Weights of a small image classifier.
Model: 12.7M parameters, 64-pixel images, layers 10.
Rows from block 6 of a small image classifier, named by matrix and row number. Rows with one number within an expert belong to one neuron, the router's apart. Each number is 128 + 24 x the weight over its row's rms, rounded and kept within 0 to 255. All counts start at 0. Numbers have three digits each. After the name is the row's rms in percent of the matrix's.
Before each expert's rows are labels from the 100 images, of 14976, where the router gives the expert most weight on average: "strongest on" is what is common among them. Only what is clearly more common there than usual is listed. The data: simulated stained blood smears.
# router: router (model.blocks.6.mlp.router.weight, 8x384, trained with AdamW), inputs 0-63
# up: expert up (model.blocks.6.mlp.up, 8x96x384), inputs 0-63
# down: expert down (model.blocks.6.mlp.down, 8x384x96, transposed), outputs 0-63

# expert 6
strongest on: no large cell; crescents
router.6 101:132128134159136137126132143136126170114127138141159133158074158122134124134114119111116161124100147106106154114133165148154174088156190115118103141152115105126091133104102086096134112153117163
up.0 076:132186109199089116117145109156152119106132144133117136150170180096135139109156098107134103103107124140169170169169137162121158138127159123131128137115119149118131122173111131115110117126116095
down.0 084:162096106106135115109146122113096066151131118093094104091110122099095181126103142137169131127124151127104081149117149172152123137108176125135127129084094140158116099127114123108128135141124160
up.1 078:120146132134143115139121139080123106139123125084119132105113094082111133109095133100104132088175121167124128126123088105090108141104128132154105100109102150115149115136159161085129106149132148
down.1 091:164100147074176141130112145137099112123123098129118123108194140118144158107118082143140142110144119140107148141104095123141106137120163161127127143122155162120155157120098092094141126137118121
up.2 091:116122132102127113131174127161140112122133196180114118136116134140136152143117128133145133089158100103152096128081123153134152082163142095122153149137149087161107102119110137171133126153173138
down.2 095:116074154092105136113051109118075113167105147123139120122135142137121143181077115123134114115105140127144131133115113124104119076142091071158117145107174157145143104102153110139108136116134098
up.3 074:127134089105147148174133119089099067098196159135182118130150124095090131138098112158117124088105146145099100167114117174120090162099151119105124142118085121130108120076115128145106170118103108
down.3 086:162157105061115110140143168187097101110131130129166138123141158142099134098123140148158180179127091124129110122158112127159107078149135134160141111174129118127158117145080080106119169141138105
up.4 101:153101133129116137095083200120139132127168102121139116142088128141131126149110190138111108097107121122113116096162123097087099117099142139148159109088158099146115126093180136148165142099102100
down.4 101:137160118128143117143146107182094170116107116098134144159110148189132098089165113157140126105105175133108100158110125175147127119125136126105148090157098118133116139122162144083097153112120138
up.5 126:133118163108140138106091098114165115095137140094190173117114169150143126135109119122120099106164139106113124117166118109101117167129117169112118108127174155131148120158163145120134118118135164
down.5 115:157088076128107087129078126110117130106133159128116110139109116192103103142133124087143132092123128128121060127119109150090124161122149115159142123170152171103118152129118145146137148101105129
up.6 089:112138163101086091111102127132134124141127086150114089102112120136120139139167116123156107137137153152184134109124119128147111154135127110118099105144084118091149134112100148119141139118118107
down.6 088:140152139150111120123160147117141118190114128068074124121109129128138166081122125120127127170146147135129093145154184170113131170096134111124127117171103114138098156144099119105149141137099157
up.7 112:147125116130141087121103141099140143133155104129161118139123119155117144139108145143116079103116122124129127097153137070115113125121133116107115146118141148134159142116119109164115124118166120
down.7 108:073098137102141114140149129119123161134138117084113103107133150132179107153148126136136135127099144149121132103123140128154117156087112087124136125140094120142191117113133108131143136159102123
up.8 085:129117140151156092139121147105132134141116130180150096120069149085110151136129163128098101177086124120120132164125150171116083101129138155147082179101112104108149127163175141133123144104175103
down.8 092:140142129150154122129089173095105166103120141121097087137149153129153103132151150107155138146135097155063169132105158168130145154160117143120156123098175130126134121135130069146128120128167150
up.9 090:119163116161137128104108162098124079139155131137127092124091121128108135138150099125102120129143129174141145123102100111135113151166114125141123128106124145115100174127117146119130170130126132
down.9 092:089129133144130119110099096125133118130123141134161098160130116140123146123160095118128157162101160125086125126150112131114136162093136133120076151108089092153136148142169109140108104128160155
up.10 152:156104114103139120129122103136131155155158170093142164128146128122108121164183134089136127110143146095106133127188115113161151130123126125139107172155160172161099147071122131145158152137161133
down.10 119:120082113134144040127102138130130145096176094166159126114122083069125119161118110083129138085119141124145126127149137102108149154138113112139114103159081107105165109114138112115111134143079132
up.11 103:129132172150174074145106104100175133076096118129122131100111181094149154158136118119144091145127134160131129085153142134119120139129095119105126142130158150133156099178092116103123151111165116
down.11 110:160117117156151096153106141135140124097151136147145098166129111149136075130135158113104148128139109132092127167076116134144130176144147153104145118120124103154158157102111124142151147087171134
up.12 080:098151111092104112112124133172126128131124096120111125122098140132123146105125129149117105143106105131084113095132150071106115123095095108108154158142147140130133151108138147168099094112133093
down.12 086:116136106117142101139156109143157080149103138129095124103153118100143134138159126138146117136135105129136111090142149088109127045169157110152142176105105097152135134085108139120083129155115129
up.13 087:111101124131151105118165180115149109126121139086102117153147134077144111100127115178122113137078141185098124098173139126116120100092126173152086150157139162079104159128166090131130138146098128
down.13 092:147146115179118132127120131115094114162130120171090105126082162077147116153111136124159105178156086121122130147122157125091172140094177128091106132136140180144081110136138141101084136115120144
up.14 096:105100115127133137118119099090151124149157118104133105106104109134141160135124135145143099140136096138150138107138143128119167148138117131153127176090117080138145111097159084122123146112137162
down.14 097:080143142118130162181110138152129128139137127135157079129131139130113096113116115096138122115103175149102144142103124189118150131110183104116100067117117122114123160140125135129088117103158119
up.15 083:152106141117112129146132155140168135144148098094154113158111145101165131141103158104143146114141147139110094162154111095110149164113135082105110110131137144105153118087099147140151196133130119
down.15 087:121197112104105087164157123057136118127102166145138159149115146158139122183159114143114107117129130133145100138112134108107125119104116162137105155135168113135136150123101105100130132137137170
up.16 116:131120134146172102111194134172121113146151144109130100163106134112113153117124136144149165119121125142123159136135107127137132096164109110090134177125133139119107171152102088114144071101142133
down.16 113:096093132137130169123087132133127114098136157138099145107109117141157080109156147179127128140072122152109136089152120172133123147155140109116102119128150098135155151145156158110151127112138163
up.17 125:130097154119154112120170169130141137143109113112153113127129131110137152146161127128148132088162136172166141102140091082117094118146126166110104175156107126145109151109108096109153129086163072
down.17 111:115096137107146117100090118097174075130138136129132112106146151143102083145128124117168118086117128153126119134115127147155137101121147115116122120159116133124140099157131159118149160101117147
up.18 125:133118109133088151136140142089159122096161115134156124114112146140112144164122117094100126094100097115105106155129154157102151133113094135110146080156142125115149129155129126131107164171099150
down.18 114:143105127104146118159125099092115202131073159125123117114109148146110132164159166120113117061161139121157157131165079089092121118124110145178098144141173105120121155110128151143182100122124127
up.19 100:155101145143130129096075111112145140139106117133114150134164108124112124143134141150130142127124090117129115098146135101114123096117096131147140113085070106114111094141106118104096097106141140
down.19 104:128139134095125164119108142115154115117165097101147099098137124171085161069132169188144098166090121131120137108132151114143114145114123089101143104118121085149108141146148088143169117123092124
up.20 093:144134138140134143112149109099121155122119079170114118142150097082126109141116160110091137144085119088133148098128140119123098154085090146123102113118084102128126108103152160093109159129138111
down.20 093:132132154093129115130198126149157123148090085172098152146138146127133165116167098129111093158178142145116116164157138120077125123133107137124127145094138099108153119141103114134140094150155134
up.21 095:140140115109119166139142158117118138121130133148126119122132110140143116084093073085113099116148119141058100133107106096138144155135141107129106136149142142128154136085118157111114112101130134
down.21 092:155196136108092089126147111114103159129129094098117119164121181075125170155097123109161134124134149127198130144130139125144132112137124134144144181112110144098077112132147147107079127165085144
up.22 085:155107124123094108142065139144132116095157079092101168167121123115139107138118143122157104130154146131108090156142151126133123157126119135158163103116146178126155057131116145125132148140139122
down.22 089:179165114114117111147090135131110141101138171122143169143144140147114154132155095068144161114128126101179121148159116126132100112162146137163129101151125125162102159100108145157166104135133142

# expert 0
strongest on: crowded; no large cell; spiky cells
router.0 092:150107110109130167113132117104117145138111119117155130124157099160139101131105152138099136160096098110165131121143102114115091160128131141109105160179132149103133139126123162188150100088133099
up.0 074:091132116149054107138128176176109097124179138115123100124151115105153108137137117096115132195143106145132079123133154118096129157127115106172114131073140141151139158169130091128119130125131129
down.0 079:093155108140124144110159128160140147124137146108132115069125165140127161118143159123099093138107130142152136173115164108128112064101169113104102107145140146163233154139133122130070100153103106
up.1 104:053080176116107143079141103103095125094125166117123109122157141097138084100135132181158140100149142113094096154110120137126164084107153142135145108142090147147145148140131118121112110151108120
down.1 105:136112145131156086116150168185125134126107106159122133147115142088168155099113157123127135161096136102088095155153122114101154134168108140112135128127121138083103075145136155129110111118093136
up.2 091:155142103158122116118127109102155109125143132153124103139112116132125123117147093103167096103096129113128135107124126081161102145137134150115147144127123141111151106115109066133133160121130134
down.2 098:128146146089116108141126151209149169135175120128091139142153142152115102097152115139115169090106120129112122096133121155154186146180128127090106160121160134116118140173114173122120131074151115
up.3 097:122081102119131074149116140117132140111137140111109136126120069145102148098146112130125092099127189115126106136128124178111139113145127150143062154126127139148075142139136113157102093176124135
down.3 089:129166114094193141136105126144129113146083131130128127105168158119132124156110109115082133149126113152072155131119131104148130131142099131101095114112104087109114131090131110159109104164098081
up.4 069:124109158186086136165130140139126105138083126119123128168141130122132128117147151136097144127090129129077159114124093119167108090118146101152145095083154129123126119108138108143149140111101107
down.4 083:139147137142094135148095106088124101126133153104127094134122086145123081100121158104145116094115154126133086183089136142120132149162117126183154141135111148169130181105152127166087104129153147
up.5 090:178103134109113138129110112110140144114146136136165148066118174157117114120113103141114139119196140125142097128129186132166100110153126123162128108135100127152170137155162125123112141106133133
down.5 099:142136098177123139138152155144148101154116108124137143111158104131088104141147178148136163138191133127140138144158139113123087126077114144145133156115135094130113148124122136128170105108127152
up.6 092:107094091125141142153103144117135088137174088129142085113115126095110144138121158081120112146150098087114158143155098112122093120100107135122139133141123100087122101118106101124142153102109157
down.6 096:115107148151098135111127147130141089147127112165116133140117142106171144113124127154134165138105136186148139148116116117123105158124124134135121098138165120133171134118154154123117145086102123
up.7 104:137135159148103094141115160147167147128109120164124157151124103161142133123131085091160075143154120108140099139120097079132135137157143142131078117125084126101148084173114084140103120138090096
down.7 106:142108123149107139152165140164109091115111096124128105149131123134147138104098149163097171165126108169116105128159130101135147150137137121107145083160179101157105126150142131113096163157168176
up.8 096:109144157090138151093161158085161134106120161122168136100125120119099115167114124115113111116131112129090142102110161152138150137095100126094145106146143114145131089171146125150124103142137112
down.8 098:115153156165114147140131153148135113145156140122161102100116110121153098093152144111128112095124155133165137139115148102177164126134165053129133142122167157107096099098109151139133104118108089
up.9 098:105097153138098175126144087102126104180104121105149150117137109089149117090136119093119155194107123113154118106130103104129091094107124156120097102104152136093128135132115127116146150148148136
down.9 098:147113126133185137125149136129094127173134116105151092125139137137139143109114125145142113152152124163136112130148103135113163107103172157132085140127154127109123130113140090110131134177147113
up.10 115:133104132111148139106080168099096093107123096109120132136135069163143100103062113124125133123162141147150142158153151117138083151167123144102083124136146143140088143107089161168157120144143091
down.10 107:090113142151112138080132157152123143153125130117166129130122163130137092105107154151154084144124113169155169151113114158158106142095169075134134141147139145131160152099100092118137134156141102
up.11 096:082096112129134125130170090120075147130126157120121110148115122109115098105126124167083147128122087152095091093131108140141135160145138171141103083113123104078159148136125146119047154124151097
down.11 099:149127150111117133123115113119126155136139140101098113137123137134118118153118137133132098178095114137094135119137144105132096113113172148120132122120142135107111119139151156118161149164073141
up.12 090:123076111160141124143126191132118123072135099107092138155123133159113092139098136118122121128115124125122135097143083130111116130103129118158135102088129079149132143136118100177102121124087137
down.12 092:121149128109093134122060134118129159106140143119132100100166137126134153084159142148145145141124145118125095147121108151180124124121126130147082101111094122122136159126142123099127151102127126
up.13 076:152122152141119076158118142122119151116112144166125145134139172120110167122153155143124111153130149148153107123163129121156149163086108110119163143110165186149145134101198115129116120125133097
down.13 087:167122163154076114127148157110106131104091136115116114141112097116135099111104134129117117093155117154099156133102125108167176119142103119104114107102152123102111148107094137171092120176110157
up.14 100:123107123114090168133123133141151117100169107112108101138150094111122143128116114120125128108154105159112133116152123150105110167107089113140175138139135132137146107097118123124100125172102124
down.14 102:136136147160095131100127176144175127150138147097134151117135144143102132132130102121126104095098154070124172130140128135154059096124120165143164139121170115122146142128131113135132148126167117
up.15 088:107133118123142132121145130124109137117096121138076156137117111145115133091148082137126089115115173113171125124088119148111113123119139127153152116122188140121125102132135091140111164117151108
down.15 092:183155089187139148132111155119120127133142180140140073141084109146129156106134084161159153143135098170114136121134124124108095153104123125154122116125088152126098090176145140146146132116107118
up.16 082:090126117136130103129119101167114134120108098168142148083085120112115116098142127109139116094146126125138188159110129187099099117105137161164118179146105123112102107095141125143149132128092095
down.16 092:126106152137134124109117142125109160180107112104141128162121134130094126057158098082085145133134129120154069147120170134128126119111132083132162128143149125138136079111132159098131062115138141
up.17 087:162115138160086097168071113111121128141131108098127152138094113131095096087124108108128133098125123131131155126148123152118152167131139134144116118130096125126146093147089142155111111136131111
down.17 097:091133128118129101132133153147167161101147124186130167134148115167109141161133144120110102084179132150131145124169110132150167139114102148117114101076121128171062158099160142120085125141157137
up.18 103:112145133133118133122145105145085100153142102117112150135160114161149114163150138140072105110126113112157151170146097142156099140140119117157131160140131091140171150142117174118129107116115134
down.18 102:152135138145151112119115109150184173080099125133178141117128155107143138122153123165108113162142139122171126136121123155115109112100084090114148130153119087119140163128105146154163160109160138
up.19 095:115136106101088109137153103117125075139137127134146110170121113128106135157115193136163087133142118143123079091111170131136115130125149103093148108158161148148098189125168096150111099145162101
down.19 101:119114181139106146126119113138091098111164108162128117119135136124152116197141158120120165129120132119135132133123137137120159125128146088157156139095110095122178117112119151084106113078112139
up.20 116:117103155128153129107117122135112153148145124155104178117110164111097133116148138122121106123134134093154154128160130165106082125114145143123128086138142106124139166145152132164133144106126137
down.20 113:092107170123099101136131118125113124136128098148130134156095094108115131092140121139089120160060101158113124104142147110132157102134126115124121100102157108104139127133124141101167157108125142
up.21 108:114114138133171145114123135146112130108109098147140115107162103094172130151111123146120165132147127143114160135101126109119109131110096117158105090132109127121148094088092152111115144104087113
down.21 100:135133127116086117134099122157128087127126096109103146151122141169133106122093155172134145082097124160124078158141125187055161155107105138142134112151123132124154114144115126119083159116109164
up.22 127:129158171141101130118117139133130128107116134133176134112122092119163117138168141121134139139095187149118144113133107108105130122067156139146113109148136143113129119158179095112162132160096118
down.22 116:142134128161159129075183145125158112148087143154162157124138064154135127184097124140128168181132099102131113165122123088132125060122156072109093121135164137159108108097111120085123139128130135

# expert 4
strongest on: round nucleus; crescents
router.4 097:122129116136128101112148147114155135138123109127135122079164141157123167118163134134124127071144142126149124119108114129097124131127102158082149153140180153144109097118152128141130170116091104
up.0 106:053132145122126114126134093099151138165080116145122077135112106166172149106169077117169134084131167108147128118144145181103126137115147099132146115114129165123148135117143126139099135136098157
down.0 105:134123130156098104150145124127131165075054098158140158119131147161165149142109103137158136112147120154144175117103115126133135141133187113133113175101160114101147132124135103082097144151131134
up.1 116:164147161126074153093117161152136114119113090121165124114116109153129114134068126118120129092136127105117075110093157100094105083105155134140112142120127097146148113145096102117126111131126137
down.1 110:125152121132170087143125145111134136073156153122130127105164102137132171102133164069116156078139189104123128147150161153114116148116168138123091122122130131164090152125137123114164105108130126
up.2 112:138127107159153130106120139140143143086132166103118109133119142112159096146159114136164102101149136121113162144154146063107113123107139096117135102119132132157153087113126128089139143110160118
down.2 106:141160157104115084121108176150144134111127149110107157103118139132120164179160112079133104083124148174129168120145134187151162148113147134140102125108108105052092147137117145156113158139118137
up.3 107:159109143122158111164108107091127178115110128152112157144112083143127070090120123119108107108143111110136123133135124117120109127153129121117166115119152129139102119140126200126111088141108104
down.3 110:127129156139138141092129106134140127154109131169151118160137096144141132161139084155134095091104140137137115132170086125111123102117136165107134121105113125126125142149100112126115099115108098
up.4 117:101099142158101149093144161115136140151135142136122079101156106140138156196091183132088178118143141140103148066116123109152099122118140115125118186118123129132106097132139066155158114173075091
down.4 108:124153105138142132122112131131113112136160122088101147116130128143155113170148136137132092144097140137148144117118102138136105149081093093109143132117141116161123124108146080118165094154149138
up.5 102:146129159157125132079122121144125097127122118136160112097133081115115106159107110111137112105171113129164091157128141119122137120142141127104148081096095111133118152171094125128085092118118114
down.5 105:093107158112138147142149136151120124157146116115137155109141121119131144117124104134108103106157128102125173115108104142143138166133144111140153136149127112137084153143171112171136122140103138
up.6 088:153106114204138129089181094159165143092131115110129097136147127160145126079137085150151158150104096135099088137079164164145133148175127112142112125119166131119124167152124111147118103189079121
down.6 096:094118146161117077126177109109116105117153133129152143132071147092113138084123118122124104110125131117097107149157129135124149106132143114167142121116140149138148144120117110128144142100155127
up.7 092:126164144166126096106147158145133154087127126123108129135092146148105145128095161092132134129167159122167151123114098130110154128120135093098133162121139088110079123151098139130170134101096127
down.7 098:115123138141154139109120134153173107124136121130129104102069096145185180109120127154139105159186115162121146143151132094152122111104125120128118178162119137146099088122123096094139136121122145
up.8 096:161179127134120133083108106103156158126111109117117106139108106147124109147118141151118173114147092117146102173119119145107121096120109178178135141140150087101121143115164123161151119129116113
down.8 099:118133154143114108122093098096143130125146087147156126152166127154112115138136098109123116124138117095161110109144148110114135127125123117158162164093083126178072154144125094141132105158099098
up.9 080:090145122134124117119124107077112171160073129143109146102142134121148128102136109142145139080148109157096110138098125125084145130129123150115126150119156146127154118147107139124150088110121114
down.9 083:172130162131119133131134152114112136122122143134111123109124166113143162178131150118130101154121136113127126144157099111126102117076128136156108135120089098098114135096130101093157172105129070
up.10 095:133114155169115131100164159095139093136116126148142112121157098155155160096159159132120166152148135121107148104163154154124163105127137090111143122087179176140082150116146100132128135127118124
down.10 092:112130129138126070143122131147114139138104103099124129136133157192170133136141142163151121155094142150101122108083110116139096093110113127088144138142194125146127123134121148157123122097142140
up.11 114:135144116097138125124105103162127123124103075155116171147143152136137119154187129132118104132087123150121127168149127117103172128112102121144162133124136141164131158112195133087133113138187091
down.11 107:120106140144106142112090112158123129116130094191135080149098111123106119130118166151132144123147080133096156186087175142077094066139097126125124124117106145144157111147105104152128132141096154
up.12 087:118051123126085153160134128139141133112150100092135144153129097120147096136128154094139116071107078143123143136151171126119158082151085154184167152126140109139151134092116121147153114140099088
down.12 095:088129142125115143120106143147144104130134128117116147149090104130099172143136115138122087116135121122109142114137169083126127115117120124135104121138089146156109137105125082134125157108143133
up.13 113:140131164107098127140115121105119139103114122168123104112111138153143158122148182157088141117122097145094097150153100109164127127152167112141136115099087129140103128066110124094194143119089134
down.13 110:129132109098110116182151095125121117119143154146163118117097145119133107197127154175111143134092128130140161137171107143122137151094098139124134125095145122143142147183137140101142100122164128
up.14 113:130144132135162119179112151105113155092152110138114134089149158125167133102107144173186135086137150080134140145119140130165133118150117130100136118081123104127130171139130130107139136141112134
down.14 103:121165152106154101128126100104137105146103133153130113140086171133136120101114134095146104144129154107109108126102151114136130143128153144148123144091140173121113156162124121116107136115134087
up.15 091:122131104106144129138145115097124087174103133145162143185149129183168105114205148127125130152095150132151107126135108094100157116131108112154129101144108129115121165138094130137120188156142125
down.15 090:152129107140134181144111137142100108128149183107129162141111099119138134143089189141135137127109104160104176150132134160118126095150146124130161130118109142068117064107146091108104105090126131
up.16 101:132134158171108113120121104148113155120130143136086123111078137092146158130113079128130110125152149083150119155118117169131155149132108141152127095098132130163136164121174172128123188114114149
down.16 097:124126132144139181125110131166133115162135154143157162179118131129162106088078150088152120121118147129149086138103212095116137145079156135103111152139132105116109191141134168129089156117088109
up.17 078:127132105149108101127134109141141133107160120135165127087117133118122150116160099186156111111086110146091142114128145098148111139108171121106138158116129114121115123178125156122125112111144119
down.17 090:144089129137117151138113121143174143144113143089158165153107149099110142108155131128102146118170143148115107048117130115137170089116122158143128146091132135168135156108134132160141159109107090
up.18 109:128122125139116151159150136140109118174132123090143115087144130142111095129140135112108130143130144131130165096107175129147144113145102143139150133125122124063084154148114113129133139142120170
down.18 099:093118077134164141133112104127113104152110125139177141141175166138106110136106161122119110140131150102164166148156064079127162140137095089124121090161096126136114132115085137136096133091152184
up.19 113:125135109095118128117156132154178138120164127133105142132143155176144135156107132147098101141114130132118087146158117100144156141119124120100142179092159132138111115108139143144137167136127109
down.19 110:105093162121125121157099119096134120126135097114132123117148136117083160153089122130159128118150155135123132162123123098126089144084120145140086122141142065116142121155150176144112124130153147
up.20 082:090142141124099134097095133155135094138072130150169123168109070136153115149100110102140145169132135149167130160127116099140081122123156167168156108159092123125119098098094161100140124082139133
down.20 091:121116133100158125128124171088121145130076118125129168161134130093121134139140104136127117125090126125123161145108147146130125129138155150132089114113102134117111140108085129098131078139150119
up.21 081:181098132093141138136096125119146085180137126124153135123141111135117162144146116102106148137088104117109124144134128129084105122169123159126088102110124084118121116177108127140125093136156146
down.21 096:126156151145137144143121122111134111119158133152116172169159103171102106165145186121154112121118143118110144131125146106154095156117157132126098081117111138124117098110120129148125147137126133
up.22 125:132136138093136149126121153099087128175113145116187125117163099130142116119097117124126153146143164102164171145111125137104121171117114145145084177133127129118098168093128124159143139134129145
down.22 113:147097126178162132109155102142170119132127130163141113103134086143110167145140128121175109169111140114157131146118113101102121108154104105114131086128177167171114113137102119122131147149147171

# expert 3
strongest on: kidney-shaped nucleus
router.3 115:093104131166106151101127122090147112109124158123131146134152130168110105152139116140130104114159124135117117104164149125154117137079095144111152103094113104149093166143134133111135138177106123
up.0 088:129109090110126140133153104132128139161120113100125075138160109100128119105144127123123142107111112136171125149111143086142138130150146147143152136115113192138114177110147128097122120122165110
down.0 092:106141112090121156125159121100090140147126125104145111118126135118109087125139116098134125116137179098122111085124132097133102096098139127153109169156133120108121191124099108176128156128130121
up.1 100:146166152146121147166138146132133133128127155113097110142155054152094171125112103138154161086153136126110114153139100124150146120157111132156155169128167096100083143121172141151172114176114195
down.1 106:172094176082103096137121147096150137180142160118148155097147156176165126102125146145130086088163104152145144141126114129141150173162113153147141153145129129120153127159108105112129101146127122
up.2 081:126134100093101146157132091143142144151155117120154154160148130096147142129123112148138157144098151149144130125128100120111156130111102118134147146145128168118139127142133119150128096091134148
down.2 087:116138139144119147168157124165135133134087120171159147113139090128148132165103110096128088131188112147131130120090094148115108115149125141146094166099104103125130112112120116167152088075169135
up.3 110:129132120123101147131132118161146103109099099116131161135125148110165102146128143101119118152123135108123152120125145117135109124153134134145145068104133158128094142120103147133111140082122095
down.3 111:134087128133132145135123080103105127126137145157091146138152116147164112097103121168084179145109152122154141132150114114187103142148138119179094129132141111167141111073156110127115098097101130
up.4 082:111132109138110155140071064127133152108150108128090162126132115146158143108155136153124132153100160120171099110133156103125103155116118137168146094131148156132128113136157103132089121136071121
down.4 089:170115132126115131137099143131089080143152097077130121088136126173144150138118124093114171147103146111140104144129136158128116123137116129154092149129134168146105137158105123130127156090114162
up.5 093:194135139106126116108092133143144098109090147095126135117171121153103097109144091130119124125162146134119094123160139151127143107137156117139143107140132140104079141105152083177132109145119109
down.5 095:161127106107114118080149177138120118115114182111152109133175122103122143143076099153134129107108127146081151117152135129144136122145091140100146131175087106132108125133137117132101112075112131
up.6 086:084118121118118112122156138154101094128109145106133139146120129116130181137132114213173149097141145120104103111149142156117135116146122137100104131108094156109140134088126075107119091095105179
down.6 090:142138149161122096143117130144135141130104092133151128149136154109111161112107099130095134110101108137141105141096118171102164173120117125128138102137147094140103120108103144121148103115127140
up.7 091:126131151153129125127134162113126148103090116157174117130149125079134138139111149132143110154139170201133131123132092106081141075112130115132124149157164151091136107119170086123136116107095086
down.7 098:142103121118140117111131130133138142128124089126104107109137133116139095124146126129142087126083076156136090150114145096136132126169161142118126129170086119132144121110065140148142181145180123
up.8 105:140149131128109093128122111154150161129134148190159176107102163120150160135102104146122111113147093123143155160157116159096135131112187097102144155135112131140154104117154122124147163119116140
down.8 105:115107140108149141139097144138149121113094081083161165128115148114121159162129115127160116095132088109136120117074095140112133129120130148129116107109107122123175120136138191160106140110139157
up.9 084:153108102134128114102101112137124144109113090181111121108127160124106142113126112118140118157118129135082114142098121136069097119095113116155127079150126175129085169100134121114151128174087108
down.9 097:115124101130127118177172147159153153130140106107148137151134172125125145171111124144142152142125131117147166080136116108165125125144140087103144152096127112081136151102127141113156164080162138
up.10 096:115190126113142146080105105075127156122127128120099106126122143096106138116107166151141134115122094082109105139140109101140155118187151095144145114141148123144127108107087106147098151125144107
down.10 094:103151125117147102140120136109118138127079130164120119134139126087149123175112131160157104160111086132099109094144109152098128103129128105128094117140113109163127153121114085134125116152135104
up.11 078:114066101109150147132123151150119145129134105098124134145165149150141130132162153109086122171121099082117101146127144122146117135147126120087125118122103151144143061132142122156093146148099170
down.11 090:143147167157134135104144125111161109150110111158139123131132161137164125160110121121150104171131139088133116131134123148156115126084182102127103126121153119113126143123143127159117114113124099
up.12 106:148115170127108146165139138130125131093135152148110118133086133123148124125108110115123153118152107087141101146141158116134151149125182140104114150081134122115126111131098178176161130186142143
down.12 108:118185160145130121137136140080081114132130124153099112133104083099135091123129141169126133056109099151160141119127114115146110115098149151134126109127170094108130117136148117086119117118174132
up.13 107:139122147123126132114114155130160119151130142126132117126142120143130128135144107089117149126100155099128099110155103168112109141128130120135122177152182087104099116112107140117147088182157128
down.13 105:099100154147173126119145132110151101081107119150157124148096138144135144149122152154125128111141181158118116124141122124147117121134154127130115135104154103174157126150145140131142157107136136
up.14 091:134132191092139106140137086146082103157155149149095134098104138137074139133116137162166133116161100127163078155096113125112159116156137140145148087138144129123128145145113110112086127121115126
down.14 102:175123155122155109112138132127137092131082097152153137185090099102146141126079106158106119144129177107098145131116161124094108162110133141089129142114103133121106128152131141103144100116133162
up.15 091:137092152140134088142105113113170122193130119095131134128118110078120094142150128140169125168144148131119114125132104151132141096088088119163157105090159154106149120139166117145111149138154130
down.15 095:140110137116150128115121117123097061098139118118093118135124115110149126154165122162108113107151155169086123114152155144139104163139092152170127109185117136163160165177151128140116104147162156
up.16 097:084109102155110110123150106156118154130098105151083092089160148121111115118126107094141091120111108140112107151167130122097121136151109111166160116120172119167067106158130115103108136122074082
down.16 106:139148135140101145149077121142143119088176141149098160098136122139160171151092125132131110152175158162117149126097165155138147125107138117148161117113132148129166130140083122109105139107099147
up.17 085:105147103121125117054115145174120128094119131113111112124133137097122137181123119164154145141120188194123137136102155134123131106144135144135101112141135140142139155082140102143060131121124147
down.17 098:140124149135121119124136102105139151163114161075105112101137130150104140136120119128145108158123098120128164137145143130117133086123128115129132156162141117160175094080175131127132141128126133
up.18 125:128139191126105160156183137137103143108102106102143130146133115121144131121146136155100139098120179150147132115105148154162152080118149148180159083142111133135074186093088082117090158132111140
down.18 121:118105146134155106103121141161113094120148065142090099109158110167125151143125104111116148138141134139142148142146160126157137181140131145131135170118136115125131126130144099149110142100140111
up.19 113:149136119096118152131169155117144098125098128129147168122103162092154146134115088124118109133100179122174131134159125162136132119093118108117141188120189130094134117117107166142125141117113121
down.19 101:139156169111105161083114165150130085119153099122146138146153145130160132107133168146121098124114150167137127173087121146142137123153130128114094160136122103170128157113113138123094165136102100
up.20 090:102135136144134109119112146146138143072119093152155146089122127120176143107120094098132160080163172139117119140162122145136154138130163112141153117127103140120106117139158116170119112157131152
down.20 099:148090164123093145138102125117112107142118132130107150119121148137160126089164142157142146068131118097123135123145147113102120097139108133115113088102186101105144105102141131137087145133152134
up.21 107:108135125126129148154105115079117141069151110094107144151126145169088110144092132139155135124092143122118094160160164129112122136162170172152080136119170123088131119135137123135139131144109140
down.21 107:120143134103131132122150117163130101173138087111164124165125121117096121129154153102144107120145159152123125166110131111141128110084157131136157090156118122090086144195107112144120121147152150
up.22 086:106101069104129145105151090111121130114133164119096107119104140154126130128165138095102123154128073139144122128114076147089097114133107134132144098134135082094159103118128151147144145120134098
down.22 088:119194144141136140118139124175132120147110179112110141174156122144118106126173158145142149118127111111099097111099153125143100125128110091153137128119121120112112110091131105173141151139122104